A small waveform VQ-VAE, trained from scratch.
Model: 6.21M parameters, encoder arch transformer, encoder norm layernorm, encoder activation geglu, encoder layers 8, encoder width 192, decoder norm groupnorm, decoder widths [16, 32, 64, 128, 128, 128].
Training: nadamw at rate 0.0014, 6200 steps, batches of 64.
Data: 26041 training examples, 15.2 epochs.
Rows from block 14 of the decoder of a small waveform VQ-VAE, named by matrix and row number. Rows with one number belong to one channel. Each number is 128 + 24 x the weight over its row's rms, rounded and kept within 0 to 255. All counts start at 0.
Before each channel's rows are labels from the 100 clips, of 14976, where the channel reaches its highest value: "top examples" is what is common among them. Only what is clearly more common there than usual is listed. The data: two synthetic voices taking turns or overlapping, over music, noise or silence. In brackets: how many of the 100.
# convs0: first width-7 conv (decoder.decb.4.0.convs.0.weight, 16x16x7), inputs 0-15, a 7 kernel for each
# convs1: second width-7 conv (decoder.decb.4.0.convs.1.weight, 16x16x7, transposed), outputs 0-15, a 7 kernel for each

top examples: background: none (69)
convs0.14 [123 126 133 142 116 112 122 109 117 107 113  98 108 131 114 106 145 136 121 142 130 102  96 107  92  94 117 108 137 136 149 142 127 139 119 123 109  98 141 136 120 136 130 140 135 118 129 112  84 117 131 148 174 169 159 139 144 144 119 143 151 126 137 107 148 124 158 136 139 116 101 211 123 185 186 114 122  81 177 108  99 161 115 118  71 104  81 138 136 129 150 126 110 120  94  86  86  79 156 136 114 122  93 102 114 104 121 148 111 150 114 131]
convs1.14 [113 116 111 110 113 116 119 162 150 132 128 119 108 144 130 158 136 109 104  85  83 145 147 148 139 138 131 123 115 147 126 116  81 128  94 158 159 148 140 125 134 130  93  89  95 109 140 158 160 129 127 138 139 145 159 151 159 143 137 172 111 157 137 139 120 131 193  64 184 132 108 113 118 105 109 122  94 132 138 168  78 150 174  80 111 112 114 114 113 112 112 154 160 168 129 155 139 123 117 100 104 146 105 145 164 113 119 128 125 142 144 143]

top examples: background: everyday noise (61); clipping (27)
convs0.11 [136 144 138 119 128 131 135 145 107 103 132 149 144 134 103 115 122 128 146 130 116 112 113 100 132 113 121  99 107 108 121 149 155 146 109 121 121 126 131 111 109 102 159 148 133 113 126 108 133 111 153 170 166 145 110 114 107 109  89  84  97  77  67 143 152 130 147 127 129 123 151 158 187 177  98  80  90 140 158 166 165  91 104  98  96 120 153 180 167 144 115 163 159 140  96 115 120 136 149 143 104  97 116 132 154 122 148 115 115 115  95 104]
convs1.11 [135 135 134 133 135 133 134 130 159 159 126 117 113 124 118 127 131 139 124 115 102 125 124 137 143 134 128 125 135 135 132 139 126 115 116 123 137 149 148 129 113 117 103  86  78  89 111 143 157 131 132 136 143 152 153 143 110 116  90  71  81  87 122 115 123  80  79 112 109 176  93 100 114 132 136 126 103  62  54  83 164 144 132  83 124 126 128 128 128 128 127 151 149 153 155 158 155 143 101 110  89  78 104 128 156 110  97  94 106 118 133 121]

top examples: background: none (71); second voice: none (56)
convs0.4 [131  98 115 117 116 135 129 134 165 168 169 154 135 116 151 157 111 134 120 124 112 118 144 111 113 116 126 132 179 159 143 156 135 183 132 124 106 115 135 128 143 118 113  91  88 125 102  92  45 108 119 114 130 149 110 159  81 101  85 121  72 115  96 135 149 128 103 102 132 122  88  76  90 135 143 123 141 112  93 154 118 134 146 120 175 130 110 123 102 138 153 149 164 152 108 144 128 134 127 139 161 145 148 144 141 139 124 151 151 143 151 112]
convs1.4 [125 126 127 124 125 132 135 155 150 142 137 141 157 151 131 126 124 120 119 119 130 150 151 151 146 144 147 155 113 102 112 112 121 117 121 131 122 122 123 136 141 146 139 147 147 156 152 156 150  67  70  69  73  77  76  76 131 127 126 127 136 125 122 131 126 130 127 134 125 121  68  71  84  88  90  88  91 120 113 112 120 127 114 120 112 112 112 112 113 113 112  97  96  96 100  98  96  98  92  88  92  99 121 128 121 113 130 132 149 143 142 141]

top examples: background: none (85); second voice: none (41)
convs0.6 [107 135 100 121 124  91  81  98  94 144 139 129 131 137 108  98 123 120 103 130 130 152 130 159 147 103 122 134 118 126 113 112 173 119 180 112 128 149 129 138 122 171 151 124 133 165 180 124 124  92 134 126 114 125 130 147 131 130 119 107 119 163 145 145 107 143 112 119 116 117 117 108 147 183  90 188 144 129 105 115 160  73 151 129 150 103 134 155 163 132 138 104  85 105  87  90 107  89 137 172 144 109 127 148  75 136 135 134 117 122 108 170]
convs1.6 [105  98  95 108 108 111 109 130 136 134 127 135 131 133 135 115 129 117 106 124 111 151 141 158 158 140 143 146 142 162 121 158 144 127 131 133 156 146 158 144 151 141 130 126 145 138 150 140 142  92 105  95 106 105  94 104 125 143 127 129 135 130 127 116 160 116 130 135 121 121 116 116 113 119 118 115 117 142 134 136 151 125 129 141  94  94  90  87  86  83  80 155 124 116 124 108 101 112  88 159 127 101 142 154 131 203 169 181 182 190 178 178]

top examples: background: everyday noise (64); second voice: none (53)
convs0.1 [109 130  93 105  94  98 137 112 141 122 110 140 115  99 133 135 157 138 131 122 144 122  97 132 126 114  99  90 104 152 147 113 129 143 116 108 121  96 140 104 122 137 131 153 152 133 124 156 157 142 162 132 119 146 154 114 174 159 142 150 176 170 186 129 119 125 121 130 125 119 130  89 132 180 114  76 133 131 116  91 131  86  67  85 129 118 152 124 141 137 128 126 109 135 115 168 121 107 122  74 143 110  73 127  88 144 160 132 147 139 121 177]
convs1.1 [125 124 121 122 122 123 124 102 130 119 102 139 138 139 133 137 143 166 142 146 144 127 112 135 123  98 123 123 158 165  95 233 148 156 189 126 147 106 119  92 128 134 120  92 105  83 116  76  67 172 168 150 158 157 185 196 135 144 137 145 143 139 139 127 138 127 138 140 132 135 116 117 123 124 116 123 127 145 137 152 147 103 134 147 119 119 120 119 119 118 118 150 138 148 144 121 129 137 139 175 108 136 188 140 134 139 129 139 133 131 128 130]

top examples: background: everyday noise (62); second voice: none (54)
convs0.2 [113 110  94  88 118 112  99 138 140 126 134 133 109 104 135 145 138 123 115 111 145 110 109 101 108 116 119 116 155 134 154 127 110 114 125 131 140 134 109 116 108 129 154 138 123 155 141 148 139 175 140 130 125 111 126 158 171 165 160 181 187 183 168 153 154 150 137 139 148 153 139 119  75  81 103 113 141  94 112  87 122 119 121 113 176 165 170 161 132 144 159 103 102 119  94  99  83 104 112  93 115 111 129 125 123 148 146 151 141 146 163 135]
convs1.2 [106 107 108 110 109 107 107 113 118 129 161 182 175 171 118 117 124 140 152 168 171 128 120 116 124 129 133 129 148 143 150 170 162 169 177 123 122 125 140 141 143 141 102 113 118 111 105 102 104 165 160 155 158 157 157 164 142 148 152 152 148 149 150 131 134 139 141 138 131 132  84  91  90  95 105 133 130 146 144 144 146 137 149 138  95  95  92  90  92  93  93 137 135 139 140 143 143 137 110 124 139 152 138 131 143 160 159 162 157 158 162 160]

top examples: background: everyday noise (64); second voice: none (55)
convs0.8 [117 118 122  94 121 124 128  82 107 118 150 144 123 136 126 117 128 152 107 124 102 130  99 106 105 126 137 104 113 150 154 147 150 127 129 126 143 144 138 115 113 103 124 141 123 132 135 173 184 160 151 154 137 116 127 116 143 152 162 160 146 174 171 151 132 161 148 144 141 152 127 109 127  67  96 104  95 126 126 119  73  91  79  98 110 103 113 102 106 102 116 103 105  97 131 148 154 144 109 120 132 117 143 134 169 171 162 172 150 156 176 159]
convs1.8 [ 82  79  81  84  83  84  84 130 138 162 174 162 145 136 118 116 126 120 119 113 105 100 111 107 144 150 152 139 135 127 142 138 147 136 134 145 150 165 176 181 160 149 125 114  98  84  80  93 112 122 120 117 119 118 113 110 150 143 155 142 146 142 144 141 137 148 126 132 128 131 121 123 123 122 124 123 121 141 162 150 174 201 177 178 116 116 117 117 117 117 117 141 147 140 144 144 148 148 141 130 131 109  95 107 114 144 143 137 137 138 139 139]

top examples: second voice: none (72)
convs0.13 [142 156 136 155 155 145 132 147 112 131 124 120 138 157 136 143 149 134 147 140 125 152 146 140 141 153 163 141 129 106 128 137 114 123 133 134  99 114 116 102 110  95  69  95  77  70  69  94  83 128  95 125  96 101 114 136 104  99  97  93  76 100  93 103  96 125 101  98 109 115 157 115 148 134 121 153 114 151 107 133 116 133 160 128 122 141 129 141 111 152 155 118 156 129 132 121 116 123 130 122 132 108 137 121 129  74 112  67  88 107 104  93]
convs1.13 [133 126 137 133 132 112 123 142 136 128 126 144 123 124 139 122 141 142 115 131 119 120 149 150 144 129 171 137 114 106 118 108 112  86 117 106 140 147 113 138  77 166 137 126 124 132 105 120  75  91  97 105 106 113 109 111 127 124 123 122 134 118 135 176 157 161 142 178 143 192 113 117 120 121 122 116 118 107 149 120 163 104 117 121 120 119 121 120 120 116 115 145 144 142 153 144 149 145 160 127 139 141 177  74 136 172 171 179 200 123 208 121]

top examples: second voice: none (58)
convs0.10 [125 138 106 109 111 100 106 105 126 100 125 111 142 118 127 117 152  98 135 139 105 109 124 123 122 110 122 111  87 122  97 111 114  95  93 137 125  98 111  93 100 130 120 106 123 123 131 124 112 161 125 104  96 124 151  99 132 131 125 149 141 139 152 115 157 123 151 112 144 140 109 178  61 138 151  90 145 100 150  81 111 160  83 122 160 138 149 163 150 146 143 128  80 138  72 125  75  62 120 102 135 149  97 120 135 140 131 178 114 160 119 136]
convs1.10 [129 130 128 131 130 131 131 123 127 106 135 152 136 138 131 115 126 124 114 132 129 130 135 139 120 131 139 136 157 129 139 166 114 158 139 134 124 124 129 120 134 110 119 124 132 138 144 110 126 167 153 176 161 152 161 165 185 154 146 236 129 179 145 179 127 106 223  86 167 106 118 126 145  95 107 151 134 133 121 187  97 117 151 122 124 121 119 120 121 124 126 114 120 154  89 125 118 125 123 120 102 170 132 123 137 120 126 154 113 135 118 139]

top examples: clipping (70)
convs0.0 [ 78 115  94 103  95 102 121 115 122 116 124 157 149 155 136 109 139 135 137 128  91 136 122 118 125 104 128  92 123 104 141 124 141 108 122 111 112 126 113 138  89 104 124 121 132 118 153 159 150 143 133 146 160 140  97 121 127 126 164 147 124 109 148 131 120 150 134 154 107 147 125 137 131 141 211  40 140 153 127 141 102 167  66  90 139 116 103 125 121 105 122  80 121  97 118 102 141  57 101 132 104 127 118 139 161 116 137 127 143 137 143 121]
convs1.0 [123 118 113 114 113 116 115 145 157 134 126 123 149 130 102 117 133 116  96  80 111 102 123 132 128 128 131 140 165 119 168 152 166 133 159 146 133 160 130 147 123 147 138 131 102 134 126 139 135 159 142 154 156 152 148 150 211  96 157 134 139 125 139 242  78 137  93  97  87 105 101  97 144 127 135 141 134  84 104 187 127 165 153 142 121 122 122 123 123 121 122 113 136 134 133 122 139 131 177 132 119 137 137 132 135 127 134 130 133 127 131 128]

top examples: second voice: none (80)
convs0.9 [112 122 100 118 119 115  97 148 140 140 145 143 129 157 113 139 110 125 106 138 137 134 146 117 128  96 122 127  86  70 127 121 110 104  85  94 138  99 151 128 137 126 106 126  99 100  99 134  99  91 114  99 122 105 129  87  97 107  66 105  71  90  75 140 103 111 142 121 125 107 118 186 122 172 114 127 142  77 145 123 147 118 122 137 111 117 150 111 144 131 131 144  92 119  95 116 129 119 122 101 119  87  86 103 136 100 118 127  76 130 128 103]
convs1.9 [122 126 124 126 126 128 131 138 144 122 126 112  99 152  99 108 105 110 104 104 107 122 125 133 124 128 120 112 157 193 166 165 147 157 156  95 106  84  97  64  75  74 147 132 139 145 177 169 180 107 110 107 108 110 113 112 107 107  89 120  85 118 107 143 146 130 151 132 152 156 124 128 129 134 129 133 119 115  86 123 130 127 126  89 121 122 119 119 117 117 116 102  96 102  93 100  96  97 142 127 110 146 129 151 177 138 126 155 120 167 142 134]

top examples: clipping (75)
convs0.3 [138 128 132 148 101 159 117 140 127 120  83 151 144  91 147 122 119 129 149 115 134 132 121 103 131 130 116 130 150 132 116 121 124 163  97 108 121 117 116 133 145 110 134 115 127 120 107 116 140 114 121 132 119 128 124 127  84  82  99  82  72 119  85 116 122 140 142 104 158 127 106 102 150 188  82 180 119 101 113 146 196  62 165 162 140 101 134 109 137 103 115 113 107 123  89 114  88 136 143 153 148  98 132 153 112 121 146 146 145 158  97 164]
convs1.3 [137 141 133 134 141 141 144 128 141 146 112 115 114 143 120 107 117 112 110 110 101 135 129 138 145 133 131 133 124 139 120 131 125 125 127 117 131 127 128 119 121 122 111 106 107 125 138 136 129 142 144 140 147 148 143 138  51 172  70  94 121 140 129  67 221  62 101 161 143 131 126 136 104 132 108  97 111 144 102  70 156  78  89  75 138 145 142 136 136 138 133 164 141 145 168 163 145 146 113 147 114  99 135 154 140 130  96 106 128 136 121 109]

top examples: clipping (28)
convs0.12 [140 141 120 108 127 136 136 117 117  92 133 121  99 100 140 129 172 127 127 101 147  97  91 117  92 110 130  95 119 130 117 104 106 112  85 132 138 120 116  93  93 108 153 129 117 134 147 157 136 159 168 157 112  79 103 125 111 126 118 136 138 147 126 130 140 137 129 120 132 145 179 182 142  69  88 146 180 145 179 134  71 111 154 153 150 170 173 172 144 106 131 101  74  96 102 129 127 133 126 122 145 136 136 136 121 124 128 147 113 120 142 121]
convs1.12 [127 127 125 124 122 123 123 130 125 148 179 157 122 135  92  81  99 111 130 148 103 148 129 118 132 151 143 131 153 153 152 134 131 155 141 135 125 133 146 150 140 132 127 156 137 102  87  97 128 162 161 148 144 147 147 153 116 118 126 121 112 122 124 126 127 135 129 114 126 129 128 119 100  99 124 143 128 125 126 122 104 130 145 116  85  81  87  99 107 106 101 151 159 142 133 164 172 153 126 171 213 186  83 100 152 168 195 139 113 137 151 154]